{
  "embedding_dim": 128,
  "am_softmax_scale": 16,
  "muon_scale": "original",
  "adamw_lr_other_params": 0.0013,
  "lr_schedule": "cosine",
  "final_lr_fraction": 0
}
Rows from block 8, named by matrix and row number. Rows with one number belong to one neuron. Each number is 128 + 24 x the weight over the matrix's rms, rounded and kept within 0 to 255. All counts start at 0.
# fc1: MLP up (model.blocks.8.mlp.fc1.weight, 960x320), inputs 80-159
# fc2: MLP down (model.blocks.8.mlp.fc2.weight, 320x960, transposed), outputs 80-159
fc1.74 [157 126 115 123 131 125 118 127 128 147 121 116 127 127 117 127 137 145 143 144 144 147 126 135 134 126 131 114 120 125 130 127 100 102 124 102 136 130 121 128 118 115 114 145 111 117 128 132 101 118 151 103 123  99 111 122 131 141 110 102 121 124 135 138 131 136 111 110 129 157 133 149 122 127  98 128 114 124 128 151]
fc2.74 [150 122  81 142 111 126 133 101 137 133 145 120 138 139 113 143 141 141 119 123 115 118 133 123 127 101 115 130 152 138 118 135 136 119 119 135 122 139 126 129 126 128 137 140 116 137 116 113 112 130 115 122 137 136 111 131 141 119 147 115 109 131 131 146 142 110 125 137 119 112 109 129 155 136 156 120 125 141 111 129]
fc1.75 [124 120 137 125 137 124 133 129 112 120 135 137 132 131 135 121 139 129 129 117 133 126 134 116 126 135 127 120 142 121 127 139 135 135 138 123 113 133 129 120 134 129 137 146 116 119 132 127 130 127 117 129 132 129 133 123 124 130 135 136 120 126 116 118 132 140 133 137 136 132 133 120 128 122 116 131 134 125 120 118]
fc2.75 [127 121 126 124 132 119 134 115 130 132 132 105 131 134 120 128 122 121 132 114 138 127 128 144 130 123 117 125 115 128 135 113 146 134 131 132 136 128 118 130 124 129 142 136 118 126 141 125 151 128 126 130 129 126 138 121 130 126 131 125 138 128 115 120 132 129 126 119 110 126 133 133 124 121 143 133 110 138 151 136]
fc1.76 [126 133 118 112 119 129 124 130 144 121 135 123 128 136  98 125 134 124 133 124 138 126 124 121 134 126 125 130 128 135 133 142 114 138 133 134 153 133 136 116 129 142 132 128 132 126 140 133 117 142 120 130 136 113 122 118 130 123 134 120 124 121 124 130 128 129 123 123 126 122 131 145 134 127 129 113 123 131 138 132]
fc2.76 [133 112 136 126 133 119 132 146 156 123 127 133 125 124 119 132 115 127 134 122 119 120 128 134 128 123 131 122 117 128 136 142 120 119 133 131 119 122 144 130 133 135 123 131 124 127 109 133 121 127 123 133 136 129 145 123 120 127 131 124 137 126 141 121 127 136 125 125 124 122 126 140 133 124 130 118 128 127 111 113]
fc1.77 [149 232  60 111 137 137 115 151 117 132 120 158  95 115 201 113 134 221 127 133 115 172 104 162 135 145  92 124  78 146 137 135 132 139 126 123 125 149 137 136 123 133 131 104 168 143 134 167 161 160 134  65 107  90  81 146 125 105 116 147 151 100 118 147 143  78  69 129  95 162 130  98  98  83 160 154 150 116 123 106]
fc2.77 [167  89 108  51 120 144 159  66 135 164 124 180 116 149  78 134 122 111 120  92 103 137  51 140 175 196 118 160 139 126  75  85 134  91 123 125 138 134 153 137 140 109 116 184 130 101 113 151  99 131  72 126 123 125 122 138 147 107 118 149 169 145 177 117  83 106 119 147  89 134  67 161 114 147 138 113  70 133  61 112]
fc1.78 [165  77 119 102 229 103  82 163 132 118 144 113 105 117  26  92 122  94 132  78  31 120  50 138  90 114 135 140 131 114 164 148 171 142 141 130 133 143 190 118 136 173  90 179 161 129 160 229 130 142  73  87 179 120 121  45 149 109 111 157 144 101 142 142 122 189 143 149  90 180  87 115 160 150 189 180  90 112 143 108]
fc2.78 [ 88 104 104  69  87 131 160 167  79  46 144 111 134 166 111 130 175  36  66 169 135 162 123 152 182 130 148  64 126  55 114 209  99  99 109 154 109 147 147  85  93 142  53 143 132 162 108 119 104 102  61  88 143  77  76 112 128 152 167  88 165 124  92 142 125 113 161 138  87 163 114 155 132 199 107  83 213 150 204  31]
fc1.79 [102 123 128 122 138 151 151 129 127 109 127 136 113 112 162 132 133 126 144 125  96 135 118 107 132 111 143  83 142 138 134 147 136 111 108 106 136 137 136 117 125 147 109 111 108  84 127 127 144 140 112 137 126 147 142 130 148 127 114 131  86 103 124 118 113 133 133 122 144 151 147 127 126 128 127 130 119 145 137 119]
fc2.79 [162 115 141 127 136 137 113 127 116 118 138 155 148 125 167 130 109 143 132 125 158 120 119 150 144 140 141 122 122 104 134 145 126 124 131 139  90 108  89 148 118 131 142 104 122 149 120  97 119 134 106 104 124  89 101 128 114 132 162 152 127 111 115 157 164 138 149 143 137 148 173 112 130 151 135 134 121 112 116 167]
fc1.80 [ 79 102 118 115 120 125 121 155 155 156 132 137 149 132 109 127 122  92 135 121 127 126 131 122 122 120 123 122 130  98 112 159 133 107 130 137 106 136 154 151 128 108 144 120  85 133 134 138 121 138 107 124 125 151 137 107 108 149 127 125 138 130 114 139 110 126 127 168 117  64 134 108 108 118 125 128 121 125  73 146]
fc2.80 [105 126 136  93 153 117 163 163 114 111 143 111 113 111 140 157 129 131 128 147 107 125 126 104 132 119 133 100 117 119 165 123 148  61  80 113 133 141 135 121 146 140 133 148 125 105 147 122 152 135 115 123 154 123 132 100 157 154 110 144 114 121 100 141 137 147 132  91  99  78 126  90 132  95 128 170 102 129 141 118]
fc1.81 [119 123 123 127 124 143 118 124 108 115 129 142 146 135 157 140 125 122 130 125 134 141 131 141 129 131 137 135 132 122 120 117 144 118 123 124 116 141 118 124 123 133 126 129 124 113 117 126 154 124 113 128 121 139 128 136 120 122 113 140 123 128 117 126 122 127 143 123 126 146 127 122 134 131 136 144 144 130 126 129]
fc2.81 [140 141 137 133 124 128 123 150 110 136 135 128 138 132 139 118 127 119 143 114 132 135 115 128 126 132 131 149 131 120 123 121 133 133 128 128 123 126 119 126 128 136 142 130 130 133 120 128 152 120 127 118 137 119 122 124 131 116 138 128 128 131 125 132 117 139 125 148 122 129 136 133 131 122 125 144 129 126 131 143]
fc1.82 [123 117 126 121 122 138 127 128 119 120 131 135 125 132 143 133 120 136 134 127 139 138 129 133 125 132 127 132 127 129 122 138 130 119 126 124 125 132 125 125 124 127 127 128 128 129 128 128 143 129 112 124 125 132 127 129 130 122 122 123 129 125 129 124 122 126 129 123 129 133 128 127 130 128 135 135 129 130 123 128]
fc2.82 [122 126 122 120 134 120 128 140 125 137 129 123 128 129 121 124 120 126 130 121 132 132 129 130 118 123 126 131 122 129 134 137 138 132 128 130 123 117 127 123 135 131 141 121 124 121 142 119 148 128 123 122 129 125 133 125 132 121 128 131 127 125 123 127 122 141 127 123 131 117 132 125 128 128 124 138 123 125 132 130]
fc1.83 [154 152 131 152 159 123 108 109 142  92 143 118 143  95 136 129 106 124 154 126 152 155 123 134 155 121 120 133 152 130 115 128 140 134 122 152 158 161 102  94 143 142 138 140 135 161 104 117 159 123 152 127 120 108  79 125 112 123 134 121 130 133 125 142 121 130 137 148 102  77 149  87 131 109 140 120 112 114 170 113]
fc2.83 [156  98 113 149 131 119 126  87 122 173 148 129 134 147 104 156 145 146 143  85 171  81 136 106 147 135 155 112 138 148 136  96 149 112 119 153 129 157 126 147 131 105 125 130 139 111 133 110 112 133 114 105  95 147 164  97 105  87 102 109 155 121 116 114 136 126 149  92 130  98 110  90 129  84 127 110 136 127 160 179]
fc1.84 [ 74 115 180 147 170 230  88  78  88 142 207  92 107 191 160 135 195  59 140 175 208 138  49  95 134  56 126 212 192 162 189 102 127 179 181  99  81  52  81 121  94 176  18 145 164 150 142 107 113 121 109  78  44 149 180 207 164 117 149 165  99 105 204 111 185 251 151 179 159 162  91 124 185 144 144 103   7 115 178 152]
fc2.84 [167  57  37 100   0 185 136 130  77 128 163 108 104  82 164 115  53 238  73 133 255  77 128 142 142 117 252 198 174  69 190 120  83 183 106 125 173   4 209   0 150 165 181 193 177  88  59 124  22  14 100  50 167 137  95  94 142 112 110 137  94  88 247 129 148  90 126 162 189 199 255  33 255 111 167 228 211  53  74 196]
fc1.85 [179 141  78  57 119 113 119  95 130 147 128 155  80 154 180 115 150 129 182 120 143 142 104  93 184 112 157 132  62 121 109 146 134 155  95 134 164 154 166 133 139 112  82 132 124 142 104 155  74 121 150 141 139  94 111 114 123  78 105 161 131 133 127 118 163 143 144 143 158 135 148  94  90 118 141 112 100 134 141  98]
fc2.85 [116 132  79 138 170 174  77 152 104 150 115  64 116 130 139 139 107 102 132  82  89 127 164 148  64 149 148 102 135 133 115  69 131 157 171 128 114 111 105 142 115 142 142 131 152 159 142 118 115 122 107 111 116 124 126 134 141 132 117 134 115 108 124 126 155 143 154 129  83 109 149 137 102 187 150  94 176 106 101  93]
fc1.86 [108 131 124 122 124 134 125 120 128 131 131 132 144 127 104 125 134 110 144 109  95 132 131 132 140 142 135 145 130 118 111 130 143 131 125 135 120 128 137 130 129 137 134 131 122 124 126 141 151 131 136 147 124 141 133 122 132 125 130 151 128 130 120 133 117 130 124 124 123 130 129 122 119 128 117 146 126 135 125 130]
fc2.86 [129 140 145 137 119 130 113 170 116 124 123 127 127 142 140 128 135 132 124 107 109 130 121 125 135 140 117 117 147 134 128 107 120 130 136 135 150 140 118 129 125 136 119 124 126 125 118 143 142 123 133 134 114 118 102 133 129 129 140 124 135 131 132 128 126 146 129 135 113 140 131 121 138 117 147 156 127 126 133 127]
fc1.87 [114 117 115 116 126 125 112 133 137 132 130 138 138 133  97 131 120 125 124 143 144 133 141 138 118 126 117 130 122 137 126 134 125 125 133 124 116 137 131 143 127 133 114 118 119 134 136 127 146 139 117 148 129 110 112 134 115 122 127 124 127 125 130 141 136 127 107 125 120 107 132 148 133 133 132 116 114 132 131 141]
fc2.87 [113 117 135 115 127 127 155 128 134 141 115 138 136 122 114 143 121 113 127 127 141 128 124 131 120 134 138 116 145 124 130 142 120 121 131 116 131 116 117 125 131 129 144 124 117 128 135 121 151 123 102 113 120 125 139 125 143 138 134 133 134 126 127 117 124 137 137 122 128 102 126 127 129 126 114 140 119 112 135 121]
fc1.88 [105 139 124 120 211 160 142  98 160 113 138  68  68 155 149 123 117 150  61 157 142 189 123 170  92 201 121 155 136 112 125 157 175 120 189  88 136 209 172 159  96 191 174  78  81  93 103 120  45 132 142 102 103 117  22  98 143 127 143 120  98  98  62 102 184 201  95  84  87 119 125  98  91  91 185 184 182 165  55 117]
fc2.88 [ 93 135 103  82  37 116  91 105  72 122 166 112 171  87 105 105 134 144 129  71 113  97 186 199  87 146  61  77 135 129 123  62 120 166 194 140  94 169 100 170 113 148 148 132 205 152 165 205  58 121 108 151  88 181 151 158  63  51 148 127 100 150  49 143 180 144 177 163 128  98 167 160  67 165 138  82 146 102 161 100]
fc1.89 [126 122 124 111 126 142 120 134 122 119 128 133 114 130 120 127 127 119 142 130 137 130 118 127 133 123 132 132 118 129 120 138 118 123 128 129 143 132 135 127 121 127 131 119 125 127 135 133 121 125 113 134 140 136 120 115 127 127 129 121 140 119 127 131 121 120 137 124 125 116 121 120 129 126 135 119 132 137 108 132]
fc2.89 [137 130 125 121 149 111 138 158 148 114 127 136 130 117 124 137 111 122 138 136 130 125 136 132 108 128 133 131 109 130 122 136 121 128 123 126 117 121 138 119 128 131 123 118 128 116 120 127 141 119 124 131 137 125 128 122 130 120 104 142 128 126 132 136 137 158 118 122 123 110 115 124 128 127 121 124 128 118 119 119]
fc1.90 [141 126 126 114 127 136 136 128 125 131 138 126 136 139 136 130 127 122 132 122 137 120 134 127 118 134 134 133 133 130 130 135 130 125 140 128 151 124 135 120 131 122 130 130 120 131 133 141 121 134 133 126 121 127 124 123 121 137 116 116 118 139 119 129 135 140 131 123 139 116 125 140 116 123 129 139 130 126 122 134]
fc2.90 [148 131 126 119 135 133 137 150 124 131 117 116 123 116 130 127 133 134 125 119 112 122 117 122 137 111 138 123 125 127 127 137 116 135 126 128 126 118 138 123 130 119 119 134 121 112 119 132 141 127 122 134 138 126 118 133 138 123 126 126 112 126 136 132 120 137 127 131 125 115 127 128 134 130 134 153 133 123 131 115]
fc1.91 [157 140 108  56 162 153 149 191  47 135 201  92 172  85  98  96 145  38  85 134  69 212 196 166 130 150 166 108 141 133 101 131 107 111 109 149  44  67 196 131 146 209 145 137 196  62  31  95 117  81 117 138  68 114 145 149 165 141 178 153 155 123 179 125 100  87 158 142  83 188  93 212 190 113 170 108 174 117 147  88]
fc2.91 [ 72 149 163 145 249  59  75 117 171 109 127  75 115  36 163 189 130  87 173  78 222 144 157 132  63 165 117 130  79 189 153 133 172 129 105 125 119 182 113 211 131 144 145  92 142 122 190 108 167 132  94 187 141 121 124  93 130 144 128  78 156 138 183 149 118 155 124 162  65 168  51  63  69 168 153  55 129 147 119  97]
fc1.92 [127 191 149 199 131  93 127  71 165 182 116 164 163  96  91 112 117 164 124  87 182 128 108 118 113 155 128  88  34 117 125  53 171 142 135 128 113 194 151 163 127 143 146 191 145 174  84  89 177 126 161 142 143 139 101 141 167  98  65  92 132 115 202  99  74 104 167 134 116 101 126 170 126  79 132 140 207 144 154  87]
fc2.92 [139 144 149  59 196  95  97  72 141 164 123 149 106 131 120 135 127  89 182 129 151 129 105 163 121 240 152  40 147 145  88  64 126 127 123 136  99  81 159 120 117 161  70  88 140 112 136 104  63 114 105 110 132 114 179 120 125  72 104 126 110  75 150 117  93 168 109 180  82 130 181 154 130 164 122 103 138  98  87 134]
fc1.93 [152 129 135 114 136 140 124 138 136 140 117 113 120 130 120 126 119 152 146 147 131 126 137 129 123 125 116 128 120 131 128 113 106 101 133 136 120 124 131 111 129 126 119 120 108 118 102 137 113 130 145 135 120 110 126 130 106 124 127 124  98 130 146 131 137 154 133 112 115 134 130 102 124 138 135 124 130 124 121 146]
fc2.93 [138 112 110 133 139 128 155 115 122 159 137 134 147 123 111 150 123 134 123 138 137 134 110 112 126 123 123 138 126 125 143  97 132 141 143 134 133 139 113 125 126 116 159 123 118 120 142 116  97 119 130 122 133 153 141 121 135 135 108 146 103 122 129 137 161 137 134 122 120 117 116 121 136 135 149 129 131 127 110 131]